{
  "model": "image embedding model",
  "dataset": "made-up ball-and-stick molecule models",
  "train_examples": 97500,
  "image_size": 64,
  "crop_scale_min": 0.8,
  "horizontal_flip": true,
  "translate": 0.06,
  "targets": ["balls"],
  "num_classes": 10,
  "embedding_dim": 128,
  "arch": "convnext",
  "isotropic": true,
  "norm": "rmsnorm",
  "activation": "geglu",
  "mlp_ratio": 2,
  "layer_scale_init": 0.01,
  "inner_norm": false,
  "patch_size": [8, 8],
  "conv_stem": false,
  "layers": 12,
  "width": 192,
  "kernel_size": 5,
  "am_softmax_margin": 0.2,
  "am_softmax_scale": 16,
  "init": "kaiming_normal",
  "residual_init": "none",
  "optimizer": "muon",
  "muon_scale": "match_rms_adamw",
  "lr": 0.0039,
  "momentum": 0.95,
  "nesterov": true,
  "orthogonalizer": "newton_schulz_5",
  "adamw_lr_other_params": 0.0013,
  "grad_clip": 3.0,
  "gradient_noise": 0.1,
  "steps": 9900,
  "batch_size": 256,
  "epochs": 26.0,
  "lr_schedule": "wsd_sqrt",
  "decay_fraction": 0.2,
  "final_lr_fraction": 0.05,
  "warmup_steps": 490,
  "weight_decay": 0.07,
  "adamw_weight_decay_other_params": 0.01
}
Rows from block 7 of a small image embedding model, named by matrix and row number. Rows with one number belong to one neuron. Each number is 200 + 40 x the weight over its row's rms, rounded and kept within 0 to 999. All counts start at 0. After the name is the row's rms in percent of the matrix's.
After each neuron's rows are labels from the 100 images, of 14848, where the neuron reaches its largest size: "lies over" is the class under the peak. Only what is clearly more common there than usual is listed. The data: made-up ball-and-stick molecule models.
# gate: MLP gate (model.blocks.7.mlp.gate.weight, 384x192), inputs 0-95
# fc1: MLP up (model.blocks.7.mlp.fc1.weight, 384x192), inputs 0-95
# fc2: MLP down (model.blocks.7.mlp.fc2.weight, 192x384, transposed), outputs 0-95

gate.145,083,195,187,185,157,173,171,162,138,234,155,215,200,182,286,155,195,111,167,244,172,240,171,213,265,179,171,177,168,190,202,145,167,210,212,187,183,170,197,36,152,267,135,190,143,199,208,208,268,170,203,159,224,202,164,269,130,182,203,160,205,209,175,173,233,216,242,198,188,148,206,167,148,233,197,189,264,222,188,190,218,162,228,175,213,198,247,228,148,196,206,149,174,159,165,212,238
fc1.145,083,150,252,186,218,164,224,133,187,161,203,157,242,205,147,164,193,179,212,209,253,209,252,202,164,203,192,186,211,269,255,155,174,196,207,234,196,195,252,210,125,227,185,182,274,215,168,219,231,223,144,114,215,221,158,212,170,86,164,176,191,169,253,286,194,143,193,249,212,177,240,247,212,223,193,182,234,105,107,200,262,205,214,249,225,221,213,216,221,198,251,164,152,277,199,231,313
fc2.145,097,157,235,186,173,212,174,174,212,201,195,133,192,263,209,266,184,169,192,223,118,200,183,141,225,100,218,167,65,240,177,201,139,274,203,96,129,225,159,180,204,250,177,201,161,198,171,188,229,168,218,221,178,285,246,147,145,165,216,160,135,245,236,270,203,168,137,200,210,212,275,177,165,177,236,207,228,200,235,212,185,181,141,237,176,142,190,207,189,217,209,199,177,192,207,183,259
lies over: grey ball

gate.273,084,200,115,243,252,209,253,187,189,179,148,222,181,158,214,198,235,235,158,306,166,203,192,146,178,321,217,183,200,171,147,183,173,185,259,198,175,237,236,241,187,192,170,188,197,204,177,165,257,179,298,195,173,228,226,92,232,163,196,257,185,213,183,201,169,273,244,246,149,228,205,201,168,150,188,166,211,246,137,165,202,210,168,209,182,205,145,212,170,245,248,145,184,208,188,110,178
fc1.273,084,202,198,271,174,236,143,209,217,194,161,241,90,82,230,208,178,196,184,223,219,159,184,249,234,205,269,224,172,160,219,166,217,259,249,200,156,157,170,199,200,155,166,220,199,170,229,220,221,139,277,172,192,167,230,117,182,242,329,166,150,177,195,208,175,225,143,116,127,169,201,198,239,215,202,240,168,212,219,199,220,200,183,178,217,170,190,191,178,193,196,213,193,231,238,169,201
fc2.273,097,190,230,207,214,217,274,180,170,245,268,172,164,216,201,189,145,204,225,200,221,175,126,191,280,289,199,188,92,174,187,156,159,169,165,267,195,213,144,241,208,193,251,242,207,226,238,184,189,217,238,226,181,243,146,221,193,267,274,239,231,197,220,221,202,245,193,147,200,176,206,246,217,149,215,208,149,236,281,244,180,182,205,189,211,210,192,276,194,209,218,239,222,245,181,148,259
lies over: grey ball

gate.361,106,219,152,251,196,196,187,195,135,215,203,178,227,163,181,227,234,161,150,189,168,160,210,174,280,236,226,211,194,215,323,131,138,195,212,225,220,231,151,218,168,229,237,263,183,178,264,231,221,213,227,282,198,244,171,246,194,272,187,202,261,198,166,140,247,158,234,331,204,158,137,211,184,181,184,192,170,170,186,128,193,238,268,172,170,202,206,176,217,207,242,200,162,208,226,220,208
fc1.361,104,197,215,216,261,165,198,272,176,85,170,235,190,244,228,203,229,165,255,133,232,175,174,139,212,200,312,220,153,193,244,183,185,189,144,134,267,257,227,210,232,120,206,224,199,272,172,258,182,191,195,182,225,175,253,191,231,211,198,168,159,209,217,214,222,109,207,152,286,203,187,160,248,203,175,144,201,166,188,171,136,222,203,296,206,156,144,180,210,185,201,201,197,239,149,228,161
fc2.361,101,90,235,193,215,200,199,247,240,199,211,259,115,200,172,232,225,247,234,212,187,200,287,269,215,177,166,163,183,232,183,185,240,172,269,232,227,190,217,155,168,173,247,174,190,254,197,250,222,196,188,179,190,254,109,235,198,156,143,296,192,213,143,183,140,209,201,221,214,104,168,186,190,152,184,294,167,229,233,199,245,177,206,187,212,153,205,254,201,222,186,220,240,186,170,218,188
lies over: grey ball

gate.56,089,221,143,153,191,182,210,142,243,217,182,191,188,214,201,98,163,271,228,140,259,242,189,185,338,194,169,198,224,265,182,161,197,191,195,210,151,256,227,165,112,195,227,184,267,197,177,231,176,266,211,127,191,152,207,217,258,192,261,234,252,205,237,139,263,178,204,244,164,151,239,196,197,237,246,192,203,209,199,222,182,212,184,215,155,290,232,183,167,163,174,267,200,147,159,254,188
fc1.56,096,233,235,203,151,175,148,160,167,236,221,205,148,174,222,177,158,175,226,207,212,191,210,173,253,238,207,189,163,258,160,203,228,191,164,226,224,203,191,201,265,121,178,216,297,221,228,259,190,206,154,177,244,339,204,221,216,219,177,190,185,192,235,267,221,215,152,215,196,215,231,183,289,200,179,143,150,178,197,151,195,198,203,209,250,247,225,211,296,211,214,174,177,216,290,222,137
fc2.56,093,195,147,160,175,185,167,143,197,215,203,184,196,209,243,191,207,245,203,264,221,166,202,244,238,200,187,216,152,205,153,204,170,173,245,176,152,245,294,157,182,274,221,164,186,153,231,185,271,211,162,218,196,230,304,163,179,218,190,167,218,191,193,193,203,103,220,339,145,142,231,219,224,194,231,166,248,226,248,236,194,206,163,215,209,198,217,149,184,218,143,170,199,115,161,164,207
lies over: grey ball

gate.200,101,162,193,130,186,218,233,212,222,217,116,165,223,169,213,207,190,206,208,193,234,199,238,199,201,182,167,205,187,142,189,145,296,180,183,220,205,133,200,165,152,107,224,184,166,184,238,154,100,211,194,183,214,291,145,237,183,191,173,211,207,223,189,277,215,199,138,187,166,171,240,208,238,334,252,212,200,170,229,192,214,232,239,253,193,217,290,220,151,221,255,147,201,263,175,203,211
fc1.200,107,211,235,183,226,151,211,181,218,195,260,194,181,198,139,253,164,174,214,214,149,168,172,145,237,201,251,176,206,226,152,199,143,236,139,142,182,248,190,162,269,180,246,196,131,231,130,215,193,194,200,173,266,197,194,170,142,221,216,144,192,167,200,216,192,218,155,186,207,217,170,264,170,195,190,153,174,148,167,208,176,227,106,177,234,222,204,233,190,144,230,209,159,228,270,139,149
fc2.200,098,153,213,136,160,219,203,276,106,215,117,186,202,229,237,268,165,138,214,185,161,109,185,199,184,203,162,220,210,268,169,187,140,171,208,252,198,251,211,100,135,215,144,248,220,155,94,258,248,163,185,205,228,196,224,189,169,214,180,212,168,246,155,174,194,189,216,260,213,154,215,166,263,178,238,221,267,126,239,213,206,207,182,200,169,217,186,177,136,174,121,65,223,213,247,275,142
lies over: blue ball

gate.61,098,204,166,126,237,197,176,163,152,207,268,276,146,199,108,254,232,170,250,174,241,220,197,189,182,211,146,179,236,256,244,216,188,219,153,217,173,191,192,211,227,174,189,200,162,259,204,179,250,244,161,166,195,195,205,221,201,173,268,164,138,253,201,199,249,193,200,196,173,140,181,213,186,206,235,164,197,248,236,160,196,200,184,193,234,179,281,224,237,192,150,289,230,188,241,224,190
fc1.61,103,107,160,218,248,216,117,257,168,235,162,176,249,205,203,215,166,216,174,203,126,254,140,291,134,255,278,238,185,143,228,186,195,217,224,221,165,118,208,174,187,194,222,212,247,206,239,194,106,252,194,209,167,230,209,197,196,237,217,193,162,208,173,246,170,191,229,227,220,125,138,180,213,203,207,233,215,182,237,141,136,210,143,199,240,280,181,247,188,245,293,200,206,216,205,206,228
fc2.61,100,136,154,218,229,251,291,226,199,130,216,152,167,192,196,189,229,192,239,120,228,210,273,242,203,237,233,207,204,139,259,221,256,167,104,220,171,247,245,223,160,249,202,291,203,266,141,150,199,178,209,183,235,245,125,212,149,291,202,203,245,183,239,254,191,205,210,207,258,114,203,190,241,231,178,155,183,219,249,217,150,177,276,210,257,219,223,240,241,163,209,249,215,240,265,241,218
lies over: grey ball

gate.185,092,277,234,227,181,220,226,192,211,252,226,209,204,180,272,218,245,205,214,195,240,187,225,160,176,245,166,274,281,223,197,176,175,272,218,254,265,199,170,230,241,199,172,186,186,169,185,128,127,248,259,176,182,230,203,142,228,167,158,131,206,253,195,180,223,196,178,191,224,249,195,215,181,238,184,277,179,263,190,219,177,118,198,194,204,178,223,245,215,230,160,137,178,179,241,172,250
fc1.185,089,188,228,137,130,148,200,227,211,210,200,188,150,215,275,222,240,210,173,126,216,248,259,191,248,210,222,262,206,209,177,163,203,133,201,213,153,199,142,225,221,180,334,151,275,172,171,146,104,230,264,241,223,218,139,207,182,205,206,236,217,171,169,172,223,168,197,190,209,231,171,182,244,213,260,158,192,186,168,158,83,262,196,179,215,198,188,234,241,172,263,161,234,185,159,246,226
fc2.185,095,233,265,185,208,187,230,170,205,195,129,200,265,201,122,293,214,211,287,140,263,186,207,224,199,199,122,229,186,218,260,162,229,211,183,160,182,158,271,210,168,166,281,182,192,264,190,201,197,160,234,146,201,179,220,231,183,174,132,143,193,229,193,198,149,243,164,126,248,324,231,168,153,143,150,114,251,203,238,207,237,220,190,179,202,203,226,145,230,207,224,185,227,204,259,158,195
lies over: grey ball

gate.373,103,276,218,159,259,158,184,178,217,215,183,230,240,166,150,181,205,147,173,173,221,173,279,229,243,235,106,218,248,232,250,141,146,238,205,185,206,181,223,228,224,204,239,217,226,159,273,162,227,169,185,191,164,166,233,254,237,208,208,174,130,91,252,224,222,227,233,207,243,171,226,158,206,239,222,205,282,243,165,221,167,229,186,243,184,260,269,201,229,229,220,251,160,225,246,215,120
fc1.373,102,240,227,179,233,184,236,218,215,226,163,201,237,181,216,182,150,223,232,264,276,146,211,182,156,192,254,189,170,212,140,235,146,209,205,172,247,187,188,243,181,166,167,243,163,214,122,238,219,150,240,198,148,224,169,246,153,227,178,230,189,172,222,167,203,112,212,217,251,232,246,158,116,271,235,207,170,184,258,213,154,199,186,183,183,211,250,187,294,273,170,258,250,235,221,152,144
fc2.373,101,220,257,180,158,165,171,218,271,138,221,169,113,184,205,71,164,264,217,195,170,152,204,168,173,227,178,223,138,218,235,174,222,170,193,191,201,236,234,224,251,162,164,199,144,147,202,269,163,270,174,201,245,186,177,256,182,241,189,137,135,218,200,267,238,153,172,175,198,259,213,211,207,166,169,225,192,236,188,153,204,164,248,222,154,201,250,285,173,230,282,265,141,203,192,204,283
lies over: grey ball

gate.264,092,199,240,211,206,245,205,229,213,224,186,274,224,205,170,210,188,239,216,231,198,137,194,198,225,155,283,241,144,167,203,233,184,164,155,199,154,235,201,246,226,136,204,258,161,203,224,194,190,148,204,196,157,318,212,187,230,177,231,232,185,155,195,159,221,231,135,219,209,161,171,216,206,186,251,230,263,261,204,153,198,222,207,230,212,219,245,118,231,174,167,113,233,206,144,199,181
fc1.264,088,143,244,170,187,277,163,140,265,196,162,155,175,268,183,172,188,169,217,243,190,210,241,194,188,150,201,168,191,123,194,239,222,178,150,204,203,222,160,218,146,188,191,228,206,214,222,225,144,171,188,222,173,235,206,264,194,172,179,126,129,166,133,175,276,215,137,216,204,192,177,184,238,150,259,216,177,168,219,196,255,143,194,233,200,229,237,191,125,156,167,174,274,164,203,166,186
fc2.264,098,164,271,238,209,214,132,196,192,208,236,134,211,251,188,166,199,243,236,171,264,203,218,194,225,130,247,241,201,200,213,162,209,190,217,212,216,155,110,238,230,224,196,261,262,182,206,198,215,242,154,249,211,229,221,196,197,178,180,207,229,192,187,177,233,189,154,169,184,140,260,219,190,236,140,224,176,236,197,230,189,232,226,196,159,238,244,146,234,177,157,179,251,247,95,254,190
lies over: grey ball